config.toml
model = "image denoising autoencoder"
encoder_kernel_size = 5
encoder_widths = [24, 40, 72, 128]
decoder_dropout = 0.05
decoder_upsampling = "transposed_conv"
lr = 0.0048
cautious_weight_decay = true
epochs = 16.6
Rows from block 4 of the encoder, named by matrix and row number. Each number is 128 + 24 x the weight over its row's rms, rounded and kept within 0 to 255. All counts start at 0. Numbers have three digits each. After the name is the row's rms in percent of the matrix's.
# convs0: expand 5x5 conv (encoder.blocks.4.convs.0.weight, 240x40x5x5), inputs 32-35, a 5x5 kernel for each
convs0.13 137:120128124124130131129103109128117087121075126128119107093126125136115122126128129120130121125117099115111104071106064109117109111119119125127106130114125138110119139123109090086100096100101057113122123111086109109113088103123136138109131123120144138141105133153106167110137153126130126135129106144121
convs0.14 117:127125121121125126124108100120112090112083123116105097092128123130117108132128137114133130129122091117115110057101066098118111098110119126129101122119127147120136130128125102101113103098095066098121133118090132119133103102123134140121141132132143140171122152165110198118129162147152126142122121158136
convs0.15 101:130131124120128131115095115118111098105065105130111073091123125127122126141129134134132129125105089111120121070104050097120117080097117140132113133140102121112120110128116098102098122084106059092119101084077119112119090114126093090126137120112124146148106147161125197122113125129143127119100125132118
convs0.16 043:099117114115103082102111096096104112113135138101091099120118111126129119102127099073083091118101112106075133119093125094102100128095112144111131080098139150109136147129124137090136107116129132100154127131081110121149133105103179151157156130145165169163150155156141153171135123127127189158141139179162
convs0.17 044:110121117154164133122144175142138159176177195118147132161151109119122130103089114145135131114136132165185148177155201151108130157167159126117125130133107123142149129116139152140135140160192185143140177154170149129149150118137170190129155175174123129116152124112096132146144125118145163136139149143170
convs0.18 056:118115105122148115124118143148131139114137161128143140127163160118126130146138074129141151116097136139146145122112152179117116150144152142111143138159120101113114121102112119096128143145126152158121102143125139141136158129153146139155102133119140141092102145113158126130131156183124138145136178133136
convs0.19 052:101122104135135126133159167143138130135147168131118138156145127151133133138099144105157153127134136156159118172172171175127148133153158118142141134139105122123170139114124122147147146175152179158133147126181157132134124148136148157149153120153119126124145140154163145102145149165122136155163175157136
convs0.20 111:127128134121128125111109110124118086108075127123109092105125122124119122140127137109133114126111077100113107058084041101125095088103123131125114122133118140112118131122125098100100108088100051094123124091068107121130104097120128126091133126103139138144099130156116185110122130131126117129128109139130
convs0.21 146:130123121119130124130107108130124093115083129115122118105125126131127116127123124112111121110114084106101108079086071094105105110109106124135102122121121137113113143116113096083078095098087067118116120116078104113109092090120134143102117107117130131146093127149102162106111135117124110128121108143120
convs0.22 118:131116139145148134121145152137144133147145143139121162148142112102120120116113100134138150136102146145148144119140146166127117152132156107075097105114135112161143172123110147127168120116146131148123117139172163116093116125128193165168142151167137138110154139102100072152148136133128153137177164118173
convs0.23 138:124134120132127125106108113134110089115075103123114097090127120135118115122140143116158141125116107130140113082133077108140135086106137138144116129127123130115146136132131118134153127088121085097127123097125134124156101126131130122152156156141165167157147167169153188136162165180180138132136119142146
convs0.24 058:123113109141117149120120147135148145131143169127116132143143153120132134152134096108140125131116135144114162133129168176128084137134150145110143124147143094115123124113105119114123147146146139168143120122111129141122150121139132152132093139130131150114119140133172110145166151164116123117158165122135
convs0.25 089:139110134126145131126126110146168139079145169124119125139152144129159139159112098130101132104090114111128170130090176192126098141117146134130169135152132119130099131102104128129127169141116168190106111138125149142120178141155106107106105107092096106114095089114113107098069101112115117093092126107111
convs0.26 122:116126121124134124114113100130107087122072112123122100106129129119112119118129137115132123118111109119121101067109062098133115101107130131134120123123139141110140147128113102105138110092108060113127125115101138117137090112124133153120150136133164147155122143175112194126130158155144131127145104154127
convs0.27 039:135136069107118104118112150125118130083134108109094106105097131110102126097144130107121144131119102123122112140115122100095120072113092141123125096087122108132134096124111116125107128118094103086139118096062056110121122104079176203164163157174159183156197167138144162202170141165148153161150159158151
convs0.28 140:124127128122124120112111097126111095117085106114103097080110129126116102124136136129135130128113119116131120090128090105134114112096127131136120111122140147129138128128131133118141119109116093097127129111110136129149124120129143150146157135140180171186134144180157184145158178169183152141152128161134
convs0.29 139:124131132124119124114107106120107087116072116115120089082123126126121104124135143129138128123112098118130111074110071101132118105099128130142124126123130144117134127124125099114134110097110072096119129100102132123146106112127135132137151138129173147174123147166127184129147162169173134133132116149136
convs0.30 094:111110124133139110106113136144112106103128143125119127147155131141159165151077095129127144099081118131159104108105130144095108147134154121143163149153103119114141142110105116133150095110119153160125144151174166130146165169166176163140146136172167147124139155165163149152168169143145132128135117121125
convs0.31 081:112111097117112122110099094121091096114090120105115102117118119135100139125122124093138124124124109125124094077119104090127120123140117134145121157139141136111122129146130128128117111114121121111120128123123098126129117135122192152182167172172191174197159188168133174172174152159155136158114132140139
convs0.32 062:136140133129132128117115105136109090110058107134123102119149134132116116137111114103123133120124082095144113064089057110123126064092123124127133119137152132129126156123124124111139105090115069118153126103121148123145120130127139139139150140118148154130139115158172151139112151144113120125170110155126
convs0.33 171:120129120116118108115106099120110087117084102108103092085107122126114094115132140121131117125122109116130107096115087104131109112101123139144122123120141150131138130126128128121130107104112088104134132115108132129137116111124170165150165148155172168185149152175141192153154170161176149154152125179149
convs0.34 047:136127097146106139143130146134129171192187181110143127156147157110146131122127117132149127136132155155141153154166195145126137137153136144124115124139095119112144118106126145146129120133191145154120146128148117117135119119120158180154137149133145162113149144122153133117140179145123135157174172157158
convs0.35 044:134161141129164104102087113095104106084082114133119115114101117100102141124116095126131176121080101104133084112136097108128115078107127119124101128137120140122144146113086110103128095109112099097132098111122122121122122120102143133169134167167144141126127148122179177142134112169148126131161141138131
convs0.36 181:128131123125125118109106105125108090123073098115100093093111120129121114121134140120134131132123115125140112078118072100127117102104130132146120120121140140120148137128133128124146112105118078092129127109124137124145114123127159152150164138152173161165140159172152188149165185177170146150157124161140
convs0.37 074:112129111110116129127100102124113114095096111118124117104130117136120128128142134147130134142117100122116133098082099103107120111117126121168106137124101134126100118117107083111083128102059085121105119103078089117111106104127100103111126105100113130152104127151104152103114090100130115125081128130131
convs0.38 045:108141126126122137111131141141138138132142142133152129150150131127131095126122157144150141153142153167146121160165168142163150160154138124145135147140109117149131147141118150126147152150148143131145165163139138152105143126132159135145149140154115109132121167132150145123143141153154147178134165142142
convs0.39 053:110116125145142120168145137133139168186195157147163169147146129139145141139125112140145136122130133131134134192175150176115141152131149122131134138141094115133132122105129117126121144122184150154135134139134130093139139137131187183187175134165154155125175147134149135160161125141141131154180170156148
convs0.40 040:114115135152141136168134151164154163166137155124164121146127135130108112147115156120168164134125149166178143183177193153130131121127148135118122131119135109140149115154135139131127130114153143141146144137129140126136138116126133131129140128126140123132108117122156146132151146142134148164142172146147
convs0.41 100:135132134117126149115092104131113083113065116123122101098123131124122117136126128121123125119113087111118109059111044086122105079088122137130103132131116128121121118124125111106107096074108050098125117079092119127124074118121125119121131133130150161144131143177145203132128135140132133128131121147128
convs0.42 163:128126125115129128129109109123111082121079118124122108099121121125120111124134135125136128122120096115116103069107068105118103104112119119128108129114126146111124138122124096090104098102098069107125124110088123112115087097116144144111138128133148142146104136158097174098132165130135131138130100143126
convs0.43 063:127138125107133125129098105119101102100058114110109099112139125123135109127124137124118130126117103114122115079074078094121112077099144113133120115143131148106129141130121113112115108108096070105110128109092125122129107116131146119112155116128138178162139109162126186108118133124120113145160122164132
convs0.44 055:103102112140134121137120148156153143122159158135127148125132133128133137134136089113149129123102140158145146141142178182083132144119127119120144131136107108112147145116097130113118131129182154165151146155127156144128151135110180166153145165160136155111127142126179109119172131148103135151166178108168
convs0.45 044:111113074103102097127111125104111127111126122097136097109122114127115109139106130059105102105138108111108126150103105081128141101117092136154106145130118117107112120124118125139112112124117069097114120099114102129136138120118141172164167150133153154164160138143133159176134118151146143137146142152153
convs0.46 132:128130120129116132103108107131107082118060119129118096085129125134116119119128136121139122132122100115120104074121067103134119096112131125140110132118129143103142135131122098107122103091116069111130126095096135115130084098124132136126147139132165154162105143167117188112141166152155131135130093147129
convs0.47 054:159110123130143115132132149138149130131147134134104135124130142124132130123140097150119160115102170148121151109138164141107070117082142147102142113136162130116134166134134160121128145129139156156133123153106123138124153120121148148119128137147126175113129127128131087137136170153123117114142147120147
convs0.48 040:088125095105120122104130123113137124093124089138131133122126125132125143103132103124119124123107097085089099131086105101109088070107107137139136128117104114123122095125132119104093131097122124090126115113126120118114128117116209181135180149165169188165164173140130180166157125158146123192160137141131
convs0.49 103:128136132114133119120120109123126096109079109115104097102126123128127118126127129114108124121121097118121106069092067097123102090111125128128121116126132155120116136112108126111115091092075060104112108107071112117127108103124127144106147114119155159164117121176129177119117126132130120144134122170126
convs0.50 096:128120128133125132112103106128111090121059117123120104091128127134129121121142128128132128134129102129131096077111076101129116094108128131132114130125124151111135123125131096104133115098109082102124129092099137122139103112122123138140162139139176159155129144175141204125142165163157123125124119150129
convs0.51 110:127132124138130126116105110138112083116075108132102093107132127124112106117128134112131130135123106129136093078123059108134114097108131127140127110122143142115151139135141121118156110095124074089132131110107145123149105126127150144138170149148189163162146140180149184142150176168152139134151107150124
convs0.52 068:133115118107136148127098117149110097097058125135135105094142124126124133127136149111126111130120095116129106064083059106124104093108124119140115112126137140106114138136121094087113092063085046100116112090058122125106087102117125133130137126113153142143127114142126162113119122140130125129138115151119
convs0.53 076:102102116118128102111108117138101099097116146113112124143140134118150163134089077101121123089089100111142081097055130137094105125155151133120151142131081084114129119084086096114135085084126133155091116148160152142132195169167148158137138129144144144118138153127167151141138139160127128115140156107136
convs0.54 149:129137127124128126118117106133096094126065109130115096108129132124118114118135135113141132128114112124142100079113056111126110099108130129138123119123147146117140155129135124118143094087123074114143119110113157130157103110129159158141156151138169161156143143167143192144160166165159140140164112154142
convs0.55 159:128130124124120113113112101125103097116076107118110095076115116124110112114134144128143134130119113122141105086124084115138127109106124131141133116119130139120139131129124116125147112107119086103134131107117131114150123126132147139153153140136164159163132153169152194143162173180182141136128120152136
convs0.56 129:125123129120128122108114101122120086123072105120110089091131130123119112121122135116131124130112099109120109080106063102122107101115120123130114124113127147113130150130126109106117103093113072109133132114100125112126104102127137142114151134133162153155122134178115194119136170147146128130136111164130
convs0.57 051:119141112137118111117105109122119091122094099134123108115134107129103121131132153127158128146117108132136121110118080083145126125112123139140133143134119136131143153132103113143123137093112101083103120104104109141149108133139118104149154118134135152160141160164146172127138116152155136129119126133133
convs0.58 124:140133145123127135122134126130198164137158167132139150127150133132161134127147127155127135129122135126115216168137173168146135155131131138142181129139148141166137147126127153147134196188148181202132144156151164128144184150147107115098104125085097103140127074086117136140090096115141138091105124122126
convs0.59 096:135127124119127120111110111129108103107085112123117096084120134144117131131140155129146129131120099122112122081123087104136133103104135133137118150132103124123130112129112097129110117106095101096105129100093112119127107126138085085130134117111145125163096144164135200133126127140164125116101133131125
convs0.60 039:102125103106126114136082122109093144138147095123144136132107116164120138125098144062127121097117105102093106115118127079128135114091123140154109140152105116082127113114108097130086119088122121092128126139113078143150100113109169167139202156178153137173180189136145156183179132136144173176155120172150
convs0.61 055:119113145139129152132132151126143148153142129129128123117140124117135131133142081144142160126097136146110168128135154159117088133129126145115138104130150112123149148102113142124127153121163152150133134137129125134105129115085182163141143131159141162109117110110122081134163135144137151154149162144136
convs0.62 152:123136125113114113108104104116106094111083110102116090085109125135112109108139145130144125128118102128121113086116095107133124108111123136134118132120125143120126115122124108121122114102099090104112124109104117117139107116133131136142140134138156144170124152174133195139134153150168139138118116163137
convs0.63 037:121131101138115097077103111109141138117114099135108093093088157122084122105098142089120122105087075112081118133060078066111113123130091127148120141098139118115150082126108109113101119069104126100118088101121084136139082130077156162164174146156118181151164161118160157141138081140125167171125152186139
convs0.64 051:146135126151140119089122101123095094111089079115134098133131125119125138127149139130135163111126085121137085116134099100138130114130143134153156138154105131122160131115108136146141108097125092081112140087131139131158117140125162151152160130145171151151149183181171169163157124121123122153150127152163
convs0.65 095:139135137130134135110107107115105085106067106129121093100124133119106125126136139121133148122101085112121104067101066093136124080095125136133114139138112118129115110117114100126118120088110087078112112078095109119130105131128099094148142139121150161135128148163159195137123136154167133118099141131128
convs0.66 135:123134119120129121125105102129105077114063122125107093090127118120123105107124132114126125127119096106123101071107066105127101103105130128139113121115138162105135142125127106099121097090104057103121128115096132119134107099115148160120147128127165152157117123159121176120128170144156132141145094164129
convs0.67 074:146139133130144152128119128140195161129154154139124148116131141122163127135146116158116131105130135116140165158121152162130104125093114144121163107134146115152126148109114124126131167145154147182123116135108145132127188134152102113078094110091085073079117096099144109128089111133120139105128155122142
convs0.68 051:142125134112140137123101094119098084083077104132127099111117121129118112150128147117132140126108085112114103066085045089112131087101143143133107106138137137122111149130109109091120069131080040106129128080090124112118082097123141141142139124132153145146123134156135163125139157136151129133125119135108
convs0.69 068:136115116133149126125108125127116109119095121141118111119131131125132120126124123088121151123113086114155097091097088107135117099111130138138146119121153132114148155132143133120144113110123099108153128118122151141145124122130160173142147144139182168129158142153178152143128145142135136135178135145132
convs0.70 065:130141128142119126125102095138111085113087101137099106088100129135116113117127140142132132126120093103122098094119068106122140089099114144130139122134129136116126128126118105109132101095102087097133116078093127128138123102136107116139127135157155142148120171155150181174138142120145141133135135115129
convs0.71 080:133132131124137133106104121134109073095065103136108087087122135121109124133126117125116135120115076119126091063077046094121088077105124132124109108140131121109110133122118109106107099061106070094123103072086115124125100115117124122122132131145156170152160134173170178151132151167121134127140138164154
convs0.72 092:148116148130147134126160128130180169123142154142118122103133150137159112140146132165129136136123143120134211150119160160135111121098121153114163102141143129160125147138133158130145199161136170192119120140114149149132192130148093098076080113080083080112128069098115119132078102105140136091125142124141
convs0.73 064:112113127139135099105093112134095103104143117124117104131142112136115157132091116088146151083094085118141072104074131172093121081126149119132131148149099118101133147088090092146148086084118125134093101123142160107134131149146150168157141133155177174131150156151187142151173162181146156142164147133158
convs0.74 063:134131127137132140125126121124114091105070108127107098109137129125096130112170164113127130131107111124140137073097113086134131099125133135134097158153134118111127135152118095106117104097059092073114110086100110110126082121162119103124128109141131161159116159157105177116119134117136121155127104166136
convs0.75 122:128130125126119127114111102129108089115071119121107096083117122128119106120133130120142120131111109112131097074094066108139113094101133119138119114122139145121144136143119110099144093079105077095137128101097142119152108114128143142130161142133173157166138137170132202139156173168169132136151099157135
convs0.76 057:114099105141132116128133154140131132126174155133142140134154141136117152130111077122144141113108133137136161131128157176123103135132138145115144149155107087112126132096111109120137133112122156176124123137125131143139141155140166153147130132162145151101121157134156118140148160172120117134147178110152
convs0.77 095:132121126134124130120100123124122083084059114127108086097122147114111126133124137126124132129110085112113108080087053104116130066094119141130118127138110130097098108119106089091115096070085062086114103068059109124112093112115092095137142130113132150138114146163140181120126131149152123111106130144129
convs0.78 045:083112106077109104136123117120124138106127122087129127100120119123139132114117117072077126105153122129103128132098143085107130131100072103137128095093114142130098103112116138115095119131119118096108127105095064121159130077102172139146171151190162154165184146149133164147154122167141168165153148201174
convs0.79 162:123132126132120120111107103122106093120075113122106094089117120133117110121129141125138129129122110117133102080114084106128110104094126126139132122117136141123147136137133123118143109102123082104142133114112143118152118121126155146159160153149179164169150150170150190142155187176183144142148114157140
convs0.80 107:129135126107126130115103113125114084099054105122123096081121134124110126134126118127120126128101098103122100060090060102127118078102129127126116125146116115113112124133093081097108120070099076100108097083083117104115085107126099084126131133114138156137109141168127197133125136148153120109115136133113
convs0.81 110:127138119127127123124107101128121086120062115135121099106111126128121106120126136123143124131115100123122109081116067109129125108114126123133105131122134147110140127129130100109113116098111062094129125108089146110129099113126132144130148140117156157154112131170127186127136158151145134135137115152122
convs0.82 096:131135134127132118112109117122122079100076105137110088097121127143125118136132125128122122124111085107125122072090047093129112071068133128129124120139110139106114113127112094121122122082089077085110102075093098125135117114116105113124140130121153166148122143170166187133102124143133123128129132150137
convs0.83 083:146131158144166145131150134144177148114147141148135131112128131128141120120132132149127140134126137110121188152117120130131121119095097140119125106113131109142122134131122128126116172155110139145138123123112118138129150119125085085102096100077069079105111066087110117101069092119149146081113126120126
convs0.84 153:129140119128127123112093105123110084124073115124121100095113122137115124126133151127148134133111103129127109081131069108136125100112128134135116140124119139116140130132126098120124117087123075106140123102106137115138092114133122122153145150137164158152126156166132190127149159163168138125117125142132
convs0.85 088:125122126119146134113110125141124097106078112139124081108126127119130119132126112120111148127106097100109104052079051099113094061089121123114105108125121123118102143115103099091114099077077051081117099079074088137119105113120116115119124119135142166129133140165154169145113130152116129132151160155136
convs0.86 112:124128119116130131118104115124121090106079132121113102105118122125122115130129132110117121119113085105118111070090072101111116093109119119137110123122126153106121128121114101096089093091091062098115120103082106123117104093120127123093131105116143141166103129161108180118107137128129117127129113144110
convs0.87 141:122129125118132130128114111125113088127073119115111096102125126124118116126132139105129123125122094113116103072104065107117112098117125123138109117124137150103136143123123111091114094081103056102132129111091129120132096103123141149100150132124150150153119132160121171108127161140133128148150103155124
convs0.88 036:109112074058090143156109063069139122140094086126153106084098127122112108124095074079094092101155109120098120114124110126110147128106069123124123117115107116109118126097124130089109123104161115109109145137116108107128128110108162147156193148121148148161130084137111143165121121134174155148142144176157
convs0.89 127:131126127129139135122109112135114089105069123129112112113134130116122115122120121105115119126107088105122104071094054092105099093107116114128116113126141145118124154127112114100125089087100048125137121114093126127124104105112137159112144128128145155148127134150125165126127143130121131134147106146125
convs0.90 112:140130137130125120130124125134175148143153153135135144138128128136166141135140119161125144120091134117126193144146182184138126142134132133137175132140146138169136143123111136146137196150142177188140128155151148118135182144140103125104096105096105094115123086100110108119083105106138149103119119115128
convs0.91 137:128124123123141124122113117126119092106097131121117116116125131116126117130115107110104132107111088091118104073078066106111087098105119116110118096127146134118118154123117121089123093095085055111118110111083115139113121091112152163108136116138145156143133126152128148121120144121110115152168127162129
convs0.92 076:134124129142117134122097111119101104101098109120127089086110136146107140127148134145149123124118092119110128110126105113129140102109128117143120141127087129122115096118117095133100138111110102094120126109109110111129101113121086088125113101109117108134100136146116155119114124131140108113066120117116
convs0.93 101:135137125123113125121105110129112091112060107126118088096125132129127125118140137119129125129119109125128116067114070097132129096100124142137125126128125143117135122118133105116132112098114076109119128096096119122149118103133136120141163139139166166169132171183134207130160150165165140134129130165138
convs0.94 106:124133127120131129124107100127110085120062110121102092098113124143109108114138143126136124129120108126130101081114075114142122094107127131149123130120134145125145130135124106104141113085111064092131125105108136129140108112125126132136146142149177164165131144170164195128158166160165129132157132141132
convs0.95 045:128113131144133138148148145127143166158154156160118165152132148138138142132156133132146120127170134155122172169134177137140149142150131143134133140140146114138135109120109146138131152188154150149133152161150163182119165136136154132123149164115145161126135114144113121142127147156136110165130181155150
convs0.96 103:128130122113138121127112112119111085112094126116121102112123123123123117137115121111100122115100078101119099060058079098119090077112116125119113095133134134108098150117123103087100091091065057105109104092076115128111118091126129149103132118117140154138118106148133154117110120120114118137146126158125
convs0.97 178:128130117117131122125105106130114088121088132119118110109131122122123108127126134112115123118115094116108110077095071099117099101122124125124111121118136150109121131122121110082099094100098059118123128118085120124119096090114147160107133112125143147137116128152101152103117144118115120149148106151123
convs0.98 141:117124125119132121121109104120107084120062112119115098089120116126115109124128144113130119132114094121117107069124066101122114098116117127131109131116133144112128132123123108098116102100117062105127124111096130114125089102120137144112136135120150155147125147165115173118133151147148139132138115152132
convs0.99 116:124117100109093118101101095096104105126081098132127119114122133125111111106135134093139091126096080136105131100116113082155139130145120148149122135101129131105134105145133097115107124117108096081160137102124110149140101117108172164166194172166171187184143154173156197153157139147162150158137132169170
convs0.100 086:149135155147151137131153146138161144130145153134135133125129136125147123124150135157124149124112159121139196168133162151140123126103104137127152106130155143167137152136138172150148187174144172170139135140141134159144178126155105106086109094093077083125104074100127136138102107101140145100120109133138
convs0.101 046:140150123144131121146141151118159170157155157148135120156148143154152140132126097131144134151138156161109158206186185145122124139153140145159130096122129115128147122122137127136130113171182137135133153148153157140121132133111171152154137148140125164103151140142138128126158161165142138200167161143168
convs0.102 036:096146131106139135133136129105113110100106122104117123119118111125123108122103129122109119132138102107110090115080122088133121116114068100124080074102101109119123137145127108119108099117073090066113132109090075116121122111092127133134132094122109105130143148154140132141125112143126109141138167173128
convs0.103 136:127135126128128118114104112130107087122078105123121096083119126134123112119138148130136126137114110131133118084113074109131128100100137133143132121117124137107143126123127114128143109100113076097116125106107136121154116125128134124135146140135160160156128155182145185129153163160168143144137122150143
convs0.104 086:101101126145124123107101146131128110120155153132099148148148131131135150146106085129136140096081123133121116096100136153104095136138146142091145138141108082118128138090084097120125115106148150185128113127153170128129159148136157164131112133143159148107120143143153123132151155153131119128158159123132
convs0.105 043:100114117123142092102084124127141095103100121138135115153133134131134126131099105103102123073134066124107110117091126145081140113121131125131111116130088072116102106104103061121118110102096102126111115086113133126115093132109131128147141119128175159122138172159154124123164143160124139124148150147141
convs0.106 049:119107083108102117102123131123066099100143116104141126132133133138117127129088120071080107098122111121130072125110122111099138144126125130142134135123095120124121128098128101124137104125114129116098134105136130122155104153133146148150207141142168140181169146139130157138145135141137145185143127169179
convs0.107 056:101091085100136116091110103128096091101116134117126135119169121144114143135075105096072111072107095111123108093093127107099123106129122118147119131144102097105106106092098098133131091096131145124102128130128121126109142149142154174172171131137155179161158170172180166156154141160151139160150165162165
convs0.108 136:127124123119126114114107103124115080121072117114119102096118119132106120118130141123126126123116093120114115064106072100123114101107114124134113127119121142108118134126119102091105103101091078098118130110081129102112094106119129135118137127126151146159113141173113180121130152136147127136128113157124
convs0.109 137:125117120113130129127112101125118095115077125126125106108130121130126111128132129116128125122111087108107104066088057099109108091108118117129113125120126142109111138125120094082097097087097046112119114106085116111114097096123136142101132114120144138144105133154099159107121144125127120137132109147119
convs0.110 144:125127132125131126118117111134120088120073111120105095108125121127129111120131133110128125130118104111135106083103072093121100099113123134130124102124146149121134153126135136115131100095107073105121122117106134136138123115124155168123159140135166174162137134169131172131133161146131134152183120180141
convs0.111 092:126140143137149129108091107127095093099070087130118087103125125124112143137138134118141150130108103105133102069091059101128135076095129133135119112129124111119121111133121107121126122064092082092112109073100106126129124125135115111147146133148164149134149152163177183152138132157147131115135138134131
convs0.112 038:104091085135123095127129118096129112134183132116122121125143122125135149109087091072099107092113114129099108119135127109110116124126143119121114103103117094095126099085119105108101138131117139109118156126135114155121148135122153122169152165176151141159175131122136094141138114105151150102140100141128
convs0.113 126:120136116114119122116110100126117079120073119127117101106123124132117117117128138109135129137112104122124108066121067102129118099110128130140098131120127145114131140129125121112122105097115059092125125107100140119138089108137137144139152136137167158171124149169132196134141154157152137131131108157133
convs0.114 054:089120118146131091130136145128094102137171155113120136151135107119115131123103140122167149078156132167152096121175185152084122143182156088143124149143111136130157145111124127163154106130136174166092119137176154116122123159137149137138148121135139127141126142165152123128159145111113126189153114137136
convs0.115 047:097118081113126106131135098136095116118121121103118121134107131114124137153107111051104098102119105086107097101107120111116142114128105121151110112126149123113131127110126143113120125120107120122097133128143098146119148137139168183176191146166130155167164126154165156163146137150142165176147153192178
convs0.116 121:126130130117138128115100116126111088110082128121107106104120127134122115137132131113113118121101082098110107058081049100117092095105110123123098125120107140112107118117116081082081101089080058105113106106064094115106093094121113121098118109096134138141096130150099168095117130124132110126113102140120
convs0.117 141:129132120121128132118112099125112081121061116119113086101132116127121119121126135112136118131121095126125112073114070097126112099115127122139115123119135149102142149121130111103129108091123066109133119107096148119130103098129148153124141137127153153149130142161121183121143164148137135144152104160130
convs0.118 121:130127127126141126112112102130111081105069117126122103102134133122125121132125134099119126116107087105133100085094058099121091084109129124125123098123142143109123148122123118104126099085100045094126111107097135136143114102121145155124147140135161173145140138156147177139130147146116121149169122152136
convs0.119 135:127137125120126125110114108122112097114080107122115095097121126130114111109134143129132127128121113117145110088115082123139113102096129124141123110122134140130155137127134133119155120104112091120149137112121151130156120127129153152144156148164181163183145143177150182163156188172180147136158122158141
convs0.120 126:117127124115140133127103108119110091118070129115116102102126129118121124126121123119113128120105088110100102061096064105118097100110114117125114120123129142110115143117117103085097089091095061109116116106071116119108087093111134146107132119116137150141105126157105158104110148131127125138139114143127
convs0.121 060:116139126114124122129103122130109096103089106115121108109115136134120130141136150138131128110114101123112131100094092103148133116102118121144117165143110128130120085112111115111097139101092095089117113097099069110136093117127091109126121121099102123168100139155117180111099118106136135119075121130108
convs0.122 134:126132125122123115116113110128109084114063104121108082078115111130109112118129138128136132126114097127136115086118072098138120097112136141140118128122125139120140135126125116127142118092113084097130125104114136119148108130138131124140149136136167163160120153178138203141147158166159145132133133158133
convs0.123 036:104097129109090116114131085115122125102118138104111131118084128104110087122104114119096107100105120105116127106115112136129087106095091117100110133115090127126124108116109109099097120117154135125103110105114085096120117096120112158147152132147128145118140175129140158127152118149123128136154155143139
convs0.124 135:129126116123114131121100108117111087122068119118124102080118132129118111119124135122132118114106091113110110070104071108126108112118123121119102128113123134099129131123113093089099104095101069114121115104090128115110095097121128130113130116120143140134107126157107170107141159135147128121115101130121
convs0.125 124:133128127119122131111103102129107088127072105124122085097127127128121117121132145121133137129114104117135101070116056098141127097109129133142121118122136141118145135132133117114147101083118079098133120097109144127155099119129147143155154155141168173148142163158153195146160166175168135135139110145139
convs0.126 121:122136126117136131124107113119115086112078117121118094093120124128127111125128120109128121108107091107106115070078057099124105093109109127122110122130119140111113127117112090077095103088096043096106115098060102118117092098119131126093123117111137145151102130157120167104112140119124111138124113147118
convs0.127 051:120144128152128140128107111122108082098053126138121093112112110128097111127147137120140151147132074116152095051086058109151114077113131141144130132134127126113115145139121093100121114071119046111130118107085133134131094120139102083144120123115144140154122152167139173133159135154127130137128109128128
convs0.128 059:116120131124120136112125161141149141123153152147117125143123155124125130120134085110149139113091136125107144126122168158110106099145130175108137129132140108127126135093109110120107134124139149150130131107115131134118130119125126151137120141145129151112127144119140100135143145159161117122160185131150
convs0.129 108:126128122124136120124110114131112081110072122124114090092121122130115112110130141112120124125123097116121111065117069091136114100114130119135109120116123146120124142121116112094129110103098058106122124115096133122134101095124150148109149125129157166164124131180112181121135158149151120143146103164128
convs0.130 062:108132142126124125120108101135106112118095113132128103102111120137128128125136129122142144111110113129134101101144085104147154099095134149133130160156099120127141110132114141171134148095109132086123110096133134116136125157128102095137130120126138140140124155166173171140132141115170123127119148132114
convs0.131 049:114121128133126131137127134146115118164132102142141128122144140154123132111122147155152140161153133152157128142183114105154178148150162141178140144155114134105141120154132135148163134133178143113155169121169129136141116163128147155134155155136132137164137157159147177162169147103178116115128109145109
convs0.132 131:127128134121132120115118113129114093101088121132109108120135131124134120134113113108098135110104085103123098068068072100110085091107124120110123099132146140122115145115118127100131087083075073103122115113087133148122126103123152158118143125131145157152140121153142151134110144123108125143171129176136
convs0.133 106:130127124119120128116105120126112080120047111120113090090132127129111110113135136113135129128121095123135105073119055106133124096116127130144119126130122150109130132120118120111139104093117070098128117093104139127147114117128129130148163150133178169158131149178138198130145160157175143134127116169135
convs0.134 115:127137131127134133119119128119108086118080107127125092112125130128126133126136133118132139130122099125135094067115059115135116077100139133142131122131135118118142141133131125136142124086120079099130120085110144119147114125137133131155154144138162172136153156165156188155147156172141134130137147147137
convs0.135 142:129136119120129136128104106129115086130075113126125109088128120125123121122126137113132117121114087121122110070109056109127119098124126120126113131113125142104135142128124107089116104084110069109130124112094135106122078106119134133108138136126166154142116129171108183111134164147135131127137106153127
convs0.136 067:136142148143162091131119130116101116126131101093121100099081087127114106106145170146161166114140114117116118139152132097100138115096095106138123114107135180161179142117127125144114130118124112092110095085122100110120098105100144126126123121129130119157142202138166136130138099131138145161145145162161
convs0.137 095:137129143135156132112134138155143133135155197121124139133156136126160160143126119153135138110100117132146148108128185209112113148154144105108164163158131119146125150106096113131137150124137171206110100134150164110117160147151092116106079096088091102101101094112114092089103110119126117096113114080107
convs0.138 097:133132119122126134110093107126114092116082108133129096098124121137117130133138133127129131121107087124117111071105050109127126090093120135143109138135101109119118113125114091102120114085100061110121117075086124114129083116132100099128135119117146146168114148171133207124127141146161121116103119140114
convs0.139 128:129137125126127120107100105121114110124087113126118104100125120132123107125138148125146125130121121112140118103124094123146131107102134138142133115119142141137147126131130126118161130100126099112131134113130152129146128118138146134167158148144174167148139144160168179153158171164178150138134124137133
convs0.140 130:128126118116121136124109100133117090118065125123120102098133116128121117131126137111127123116106086107114110072090058100118103093106110121120119111117131140111132137121114107085111090091110030108135121113080132115124088108121133149108138131124144152128116124161112176109127152133127123134143105149120
convs0.141 137:125134128132127127118111112128104083122075106126125089090119121127106120123135144119144129129116101122135104069121063099138130105107128132142122126122125147113141139130133106118131108091118078089130128105105147116149096110124139135140153136140172165161125155183131188133150183166163129137130105143128
convs0.142 062:122136125106111118112108096113104088102076100126116090102102116130109107132141133148134123122118103113110119077098070084124127113126113138132110143135108120111125125128100107110112119101100099099103117097091103113150105116150108104125120114105120132153105121138127174108117106126141119108108117144112
convs0.143 121:131132127124124129103105114131110085114052103113109076086119122128117108123135140122136132138127107127150099072132073114139129102109137133148122113137136136119146136137134117130148115093130078098123128096112146124155109125126138136142159138143171164164137144180143195147159169170170135132151114155131
convs0.144 093:138137138133130130118113114125113085095083115133105095109126123125117122133127130115130128123099084108132099063088047108109102054084124129134113114133127120119120141127121106112132113057074074090120101075090120135130099118125117124136135144143154166140131142163170167144125144167137137144132146148148